{"dataset": "drum patterns on synthesised drum kits", "encoder_wave_channels": 128, "label_smoothing": 0.1, "decoder_tie_embeddings": true}
Rows from block 3 of the text decoder, named by matrix and row number. Each number is 500 + 50 x the weight over the matrix's rms, rounded and kept within 0 to 999. All counts start at 0. Numbers have three digits each.
# q: cross-attention query (decoder.blocks.3.cross_attn.q.weight, 256x256), inputs 172-255
q.118:628407346517503489570448501447588416516574524519553523504487452486430539511500489496525617519558505546451514489498483506409490464565464561499439497425530559586564493398442583576620505476502442467559473451454604523622413448584584492492384437471481440556
q.119:545437508449475502413555469454489543536455591400591499489561480487480481483470442473568488560513510356535466488566458507497531360464485473518497480490507474437553438519586558473595616584423605546529430537505521514523487474538497617560582528532515527435
q.120:542524557501419501443580485464521542480519494460577457430502523543475461511568547492457547513493413448537536547505476480460545516510495510487505530438444458507520496532548509520461549581510419511479580513550550438519510501436534470502469431550484523508
q.121:491371431495525466440484543486491521508496517551545540486488475478507468420463516448502491428478456565522545563558434426520487475416459485503489569503431482508492517528457582510571451424481503474534469495440580577494476459471575462556506520581544582577
q.122:541489387511468537517572554468503515445513489449469574418637499493519444483542498458520484498477468606563576596538522517560486381524520452481456515531521476588447510508515463562523574460404529479463490470547522535474542416488540456464479480541372469475
q.123:543506612568441461603489512542537435503520415508366475489452556426489485449455427478547502603548458491409496533461498497467452513512510483561471534578529552450435568486406421532473418559626536554636549443491642474460412432554433491405447593526457398511
q.124:469510481464415517566411508501568428507490520496555558597538580472467494466505587515553524444546502582439494506423530516509423603520503476555471584488443386497567458485537535506514519522508510462481470499438513514488532556543488433475449525424509499598
q.125:570496408498424520536528570465509479425516482494415497525424568489565527555453487486532515401446404460514584592545454421453502491560460599434524442541516425469533504529417475467520476488456559529472616524495539466565591427504428441496499522567532452579
q.126:514437469530547533521488436544465560490491528441518445493517534498498445506479549463576559525500614429440527503461628524502484514395414466522490558476477427494486483530558510502499490402441463375469557599540589601529447552534503485473534482444502513526
q.127:575539444573441439452517417552497493493464498557545525514491533491502451465583556505460522517439464568468455542528515436483543445479522518449448506497560558503476470433499486583386471517572492480439449493456532477570457504506554477544428425441575630662
q.128:502529450504501501463520354566525475578472568492436525589495428487440536427493549579483558533479521555531563322444533479412556553572486552482448505535500534456504553463520473475440494437529435527512503507467500476437462473424624567526500440520500509459
q.129:497560495475414572421460481543434560486467461503516454433512545374518521440444465606514542471479508554544539479532512523440535537461493421571489553561542540563569516564560593416616559516500496419508450491460419466463443494405491458539473497576479496449
q.130:562488586398594569516449531478433492492542540520463579372450518488490492412506516549536570509564485394482508548474489598503560398531477439474553506502444528560500530530502510539508594512470480549488471482546480556502471562507398457492538516571481524486
q.131:569498500404451499487541493443494503475477516569565477621516495546585554524586463455499520586549425602539521415388535485427501533518577500433445508476484433375480504544500570523497519540463462571461501560549454488471481492564526475580503519518491579582
q.132:479498459446469516397463593534466469506605503491505438450473554553467510586445542497488414409521561513432494496449535417645525470536570466483527428503535539460524463550495482454519504499565559449424480553443487429493519456518534529591579492472512505423
q.133:606558530491466534470457559493496527550531591388546523435506480392495397491485541427590469572508527440507400496422496464458487454447534558511514508465532555530501444533500520513453452535458470582494560510494532530587466490461501482522449522530557555442
q.134:476453452533467443481480533506556491536523422630560475478555499484501557525537439521479459630500503500548520504494544510502457524472489504458537391553457493468461447507537484593488472494530500471467492439493539506494504473473565503523548502408489391532
q.135:442559495496422534536418529551545505539596515553508424502459521524598479446468474589397546387490396491516574612512398457457529417536463497449498474450458516567510496475476569547566524537441447458483471552469479475537507464486391425477504458446504530537
q.136:466459503496496549526388459378628513603427488540495512489559576534439437502432458475563517485440482373505450508402655531482533495523507527519625562579591554509473523604417563460541593550480520527535500460491490474523489467468590563562462643557527553537
q.137:489456493513572485463431498546392506419639581518465509364528540458551512566498489520562443469482450552442502520543509449461507448549417487554465552439567458471442486531424433471470557483483523474495530485557483513533440483525519590504531549551497519496
q.138:548546512444431454543498544550468530504512501438423456600524492524482461529521541595458419501640550551459504411487540471542435455470492531535445475463527494482498382524510545453465455450548511580387527507530485563396505523466495501528463572548551485510
q.139:447563467501512468456473463520617488582508572536486495481465497405529439401491487486526536487513468447521494544530491476464483537488502433534571440563533549630479492492381481557489508570481512487498414539552479557440508576449502602400503514483456527437
q.140:522460470551433518482514499531482545467563500578462568612540464444503439491426486499505667564571445480438511528438503486459502563551460513457403517532436465486511524529531475475474458452452557497545580499591512462505518459554423464464382461543544507416
q.141:490472511488552482536461485454516507545486460548499418550536475488480529448528471460472493536519476557472496515535468467532418538577515510459493453408505512519503460408494540403436469369484515610453497509497465485506509507526508471620528526473552481497
q.142:452546505523529580511465480534557517415533401517481504571464518561460506491536541448445497523507446523487557579564520463556509446409477498563520489578516485581569403567559415515415465500435503455541549439392498568526511503566496512539562470474476512549
q.143:499527479439532508482484503524424475462460519455539492460423462512548557522490463505525537536591481500485480506490519490510600516549536518479535491500483543493451589451569492431510526460553640583524457543520512406479469399446536570441449562411505549398
q.144:508546554499469492557368525556500514512566511384473497556455579474534484521445518490540574636502515495417530430439514475515526526443454520529502488571540429497535488649625472559463504540563511490425548570512499474555519466429503570516527451512561484408
q.145:503545472471475399457592566448513520514483518470487469496458471468509469568506565494581501531477502569517418436494569499531553453488506517552540485545526513418502525477490451467499509488488536522520606465482598410470465478463478564454522472537589448455
q.146:511420518427509461468567554542401589529495500468556547441447539432634470511654494384508466511445532531470554487509494479477462469563471494395473463502596441471522474459424529527561487458553477546508517573541458507555511561494548513613505569491562519476
q.147:520534479428461502432536463487614502521548510534477597460524471480383473462532514567493547594489456488472631469482491421443419554510547476395521540519486491522506493423471557455526514442527534536530503461454469523530450476564538458523539548423495496509
q.148:495511494547448518477481635486508521516450493510447519534635498608480476452466609420394545502495414506477495507565481549469418447451532436543523525487446480461477529557425551559467434586545501403399460474443602494508477439568489544479498478449494512467
q.149:464490511500590513502509402431444519552410394596461483594512532513500492580578500460557489563545435553463425389418536483485518495524452523433409498557589448437537516500518507553451417479529418566550511535495517525544461551493474583502403531508585436438
q.150:506470460575522490532374580570451586563453474571483516473500534485499495479629490470518536404500474567464465503526499506577447551503485507498483576521470540501559512489514574551575469543547522371440491553375554503494518531404568582445479552420605530374
q.151:402579450574514551391582453523582491599484440520464583474462455523496462477536438516461508506418435487518463533505446463479528543388410459465460616539503521487504517421522421571496561549522456509583499538547450493566416512572448510510526610567477428571
q.152:545495560553559425568421482530469485577427537524539446546470438517553542466549511455519569462536481510392474403463402521351447495494491517420408601488465553530479435523531407578445460499530487433482589499515565528469497465442507493523405466512463433502
q.153:457477435468534420512557464538562575486537480518528519543549573501523558448467537559435515541591576442491549587589473437493446473522545479460534509538535490476486439509515602423536613438437429531430535511492544534448521436412522473563488490423569551472
q.154:519554529547539545457491434557596569447482549480575522538476528510440485501589449437527669552581423510521464499492473528493536496515519506478450494515540509482507503431476491543472522593491431506461535535554564501487430514488499532557458513451477528407
q.155:495411487380562576506550396513540504492466487494471409461558556467486588504455570517424559536475517469450433446589487490540442526476562512536554566500497579445526468564479523497453576380590455408467501493551565535397495559499471469516540506470523561537
q.156:519460560498582535530510495505487518539394553512488465473466479528531470457475481538491421380460522503502427509488514469536596530538536497497497504480457506490502481526439379382508483520491551513454562536462505490371552540563449500581539445519525515491
q.157:473500421584473482541490489524469381520517489488508513580555493485481536544609390432501533471503411539417545493464519514472504553407481423456493476484492446473445520556403585511459477620552489455593519577530527526550465573500441511485478425560504520529
q.158:438485551457526474550510488555455509425494442444419568534549537472524459552471514530486513549499538562415523511556523530500495469505511492465567457533501466444451480581507462469419501484498474453513468426508492445454569564436514523488503454555471442499
q.159:554515515531433507456417436446456438488510535559510503538620545428442520497447593518484466597600425493432554467411597431483424496456532486538462458451513498467538472481492561521545572494514442524498455507521562452547549473487458436546522478504395544529
q.160:472419399496467512551480539572468463521481475473534487431464514458452539435476554486503568558521468493433591477466532479485562485481468567566477510550524481565427559526553514617400543594579502514496536541468561451464502547558541466469535504490543593468
q.161:462499514503584428513430457416492530436500496518572424577459527539542577465517501489486534429539526494477487463465452552464505490436488489457506562503529444457436470465404559540558542538498408397527427439513547513519406546551507452620527515496480483463
q.162:435572499571552512484590495464468555549496429593602538481444465433448495491510408457422517423484438394582482513497527432569502489553518551556483437499500464519492494552463488479478465459573499480466499519425518526509387552558476496517443478551491479546
q.163:444477506495567529461541470570499466474510525483601474490453449438530522502429528513439513546481455517479410523522420501483460566438418528518584446474491491493452531501469530486500505516527531470445522455574608463490506468438518480481477534417566519546
q.164:544614478482444553437501480509452437558531504531503563451535582546556490570500401461389530469503497480561462480437461517505478480522536486480404525431504519436533512548496440583605558471517481415460482582466550492436494462520505515525499494520491412479
q.165:532521438515492499433497383516513500534523533552487506478550443441516494422441584451524477539533501438520539496556463527556548463514549527486391577516465499467470442507542527549520525460551564474497482554578503449526556601518525560555516525518530562493
q.166:490449487552473438383448525481508515452521481503485532402403542489431505502438568501436439528557483524458539559494535471546525618594557485487464581474409593567553537484538531499455456573466437438511483515506554492494453483534444531492546470526429505546
q.167:502527455582538536482497493607470485466476495467510432438529465511461519488526512461460419459525549539460503464482493449493573459559516504548560399576515527550467573514566591510576561525535469507542515519583495542556529415451524526545537533461505490507
q.168:575584420437497482488503454553481443551431498494505513512536581563523481422484507468431464465598569540453605459476449484447480453524393440519514555500467492506489552558589562461492483440528501533562538481461474519532443437519489495438501547448590512469
q.169:525437549526471431549558499542581413434401446521479454436555507470555497512475392466511482527497609588587622510470479527418554432515458545461412476525479513524567550624505547536473457443474459551546531540490485554456476420409539545480449492474550498460
q.170:510510514473473464522430451480424512473472564527520551489432513473511541533491524504503563580525507426446503494566522418524578487474508569396515441493479508541466520519552524521517526507507568487462497539548479443528427511563537585533572456547478499498
q.171:506478594494507634587372481423465390433576565492563471520533521548582510537418510536432460486481498510483508490569541510484541446502442437512503440484522430470436553472479501582476530435520481410474499503571567516486489504520457653417453577544506565526
q.172:501525507412542359501530466484432460523510457487477482484529489472496518468494436549487551528570434504534655514473471408489541519542493581425402460456573455556514532533517529471424439434422476602476603515496510529610493517558551382522527489434546510567
q.173:521481569430526385514540426502528509533604464495508432442459504464451554454533543553508551472597606508476461525491456534464454476510422495552599439442518465440533403480485523489574534444567457450513511511574519432506473467569589498583516495451490496488
q.174:440421531436550513445488479550505517505578503493486463481467547461591633436485556458556484480443518443564440461632438483590511486575531424514489511505489444533461476564364518492448482552570484443562538496592529625400639496530559529432477470485483468493
q.175:424526492444520488533464463388444547480537453480519549519443625518507501476539469568482362531451493452532497555465465495512548406433461498532578439527515563523578519470467459469521499534510431539496575564422625492515542409519577505511523497619511448475
q.176:528551414530519466509542465545449505566438531432460463505523502530532473494533530533494453516487426429523511439535550412516548520439592559454517547508542405476497594500526509522436443499549550434472543485502524529524512538477513447457613490501596482556
q.177:576475504504467422410559463479614545522460521583504487622425478488533536498498504473521507502446465433612466525419547468501616511485503470523524491456513559567536539554576445479543401425515436542508439526467435528546521469498455477596453521510542411490
q.178:637521526489560491502539463524538442555447515474426524531530431487616483477480506420481500441615556476463517423527533456431517505493450433516487420535507534494564606530556554459568576533407512570480526581476460606556456487466519434547489502417615498434
q.179:514432495564503540481579488457480477471431586508532551477500464510520542410493455459532532468542464488461488398587524491461451479517526483461562471505645565505422532632486525493552466596449461509515575527460447600480532515443560452555418507479450511488
q.180:516487490539501501520463466501504491575444514545450503590430505522430424415487471431464454510509498510580486462482570485421416508436439502522515501490528489474462469387468450508499494512521531495508455485384445456439521502548506515440512478537561526503
q.181:486538543492505547576581542522509515431468478500464532525529574488582568556518448507506465596419635523535482443442449534575520560526568551512536442493439443427648501604450508570423405500515572613483558446492450484495405494548497430603460493525535553497
q.182:526480487508573455457504512499568496468467540616559510413543473451523505450522477514508516423481512492511555414462505560539565461486472508406391422541598606383535553474415486514477527524523452508527516506497459500456370525518565498516510481562491461516
q.183:542506464511531489568420486526524454487523546444552531513437497398506575506530503514481617541527535457438515534454504402487524565480502501433501539460423462550415534522576419545508463600579477458508440438525478457442537549478522553466444432606513494519
q.184:454532453517593435472550480408592542508543465478517546481507522495489530493509522490505515523483517548593539426540514459416557553404488533515433588564525492531478572468470479593439427564485459524488419475503512417459397514548534467527446550548427570525
q.185:458519565500460451435556553478532544573403477568417583529386432498522480509558467546452467556375477497500452473535525621487555540529490508470459377450508551412566396440527455547554591505520514507517425506525530526491559506503453506476459474544566482414
q.186:399495520496484480564466489430423593505549435432462528475474558584458548496539563609483485373484417539522495542436520497455486566513526541495561590569502510443469481420420508393530482516494487461558522502479648555459481415513507491482491491595543495492
q.187:454439476480468555510430438486544529501408498604568422574492509463488375400363478463413481564495515442394432448463523406490502503467469482450492397502469383436577471485621455542471554447486539579511452581543499554586505464573519606564581535525550635474
q.188:484498486559422513492479507472531462566561468613531459580490478417421503513468485467508567467484467503542455605536475515473444464502567443477507462468465490459470432580399552553422432550542503440514484517543448579465607501503565532443481483562490494496
q.189:461568485511537476520472434534445417519490542603494500622470548549482424429474474449493505497458517456488466523559487485486470434552475472482530529506601456451518503479457523405502469530563566476468506538510561455512412416433508538527505443502446529479
q.190:590478445443469499521530500384582491541411554581493472559522513438577523436477524509450446549462471402541627455490480547520512432474472551420456566510484551512459481538540591425518494423522515548475539535405470577561577536582543384441522460407461600465
q.191:458419465486471592540434609462588516604522526502497501498492533424557529473486555503481495562475463439465414547595402546543550477465511480548558422494541463552420507456568500446510555479502540428415526470440385434406578559499599426440542503531461527485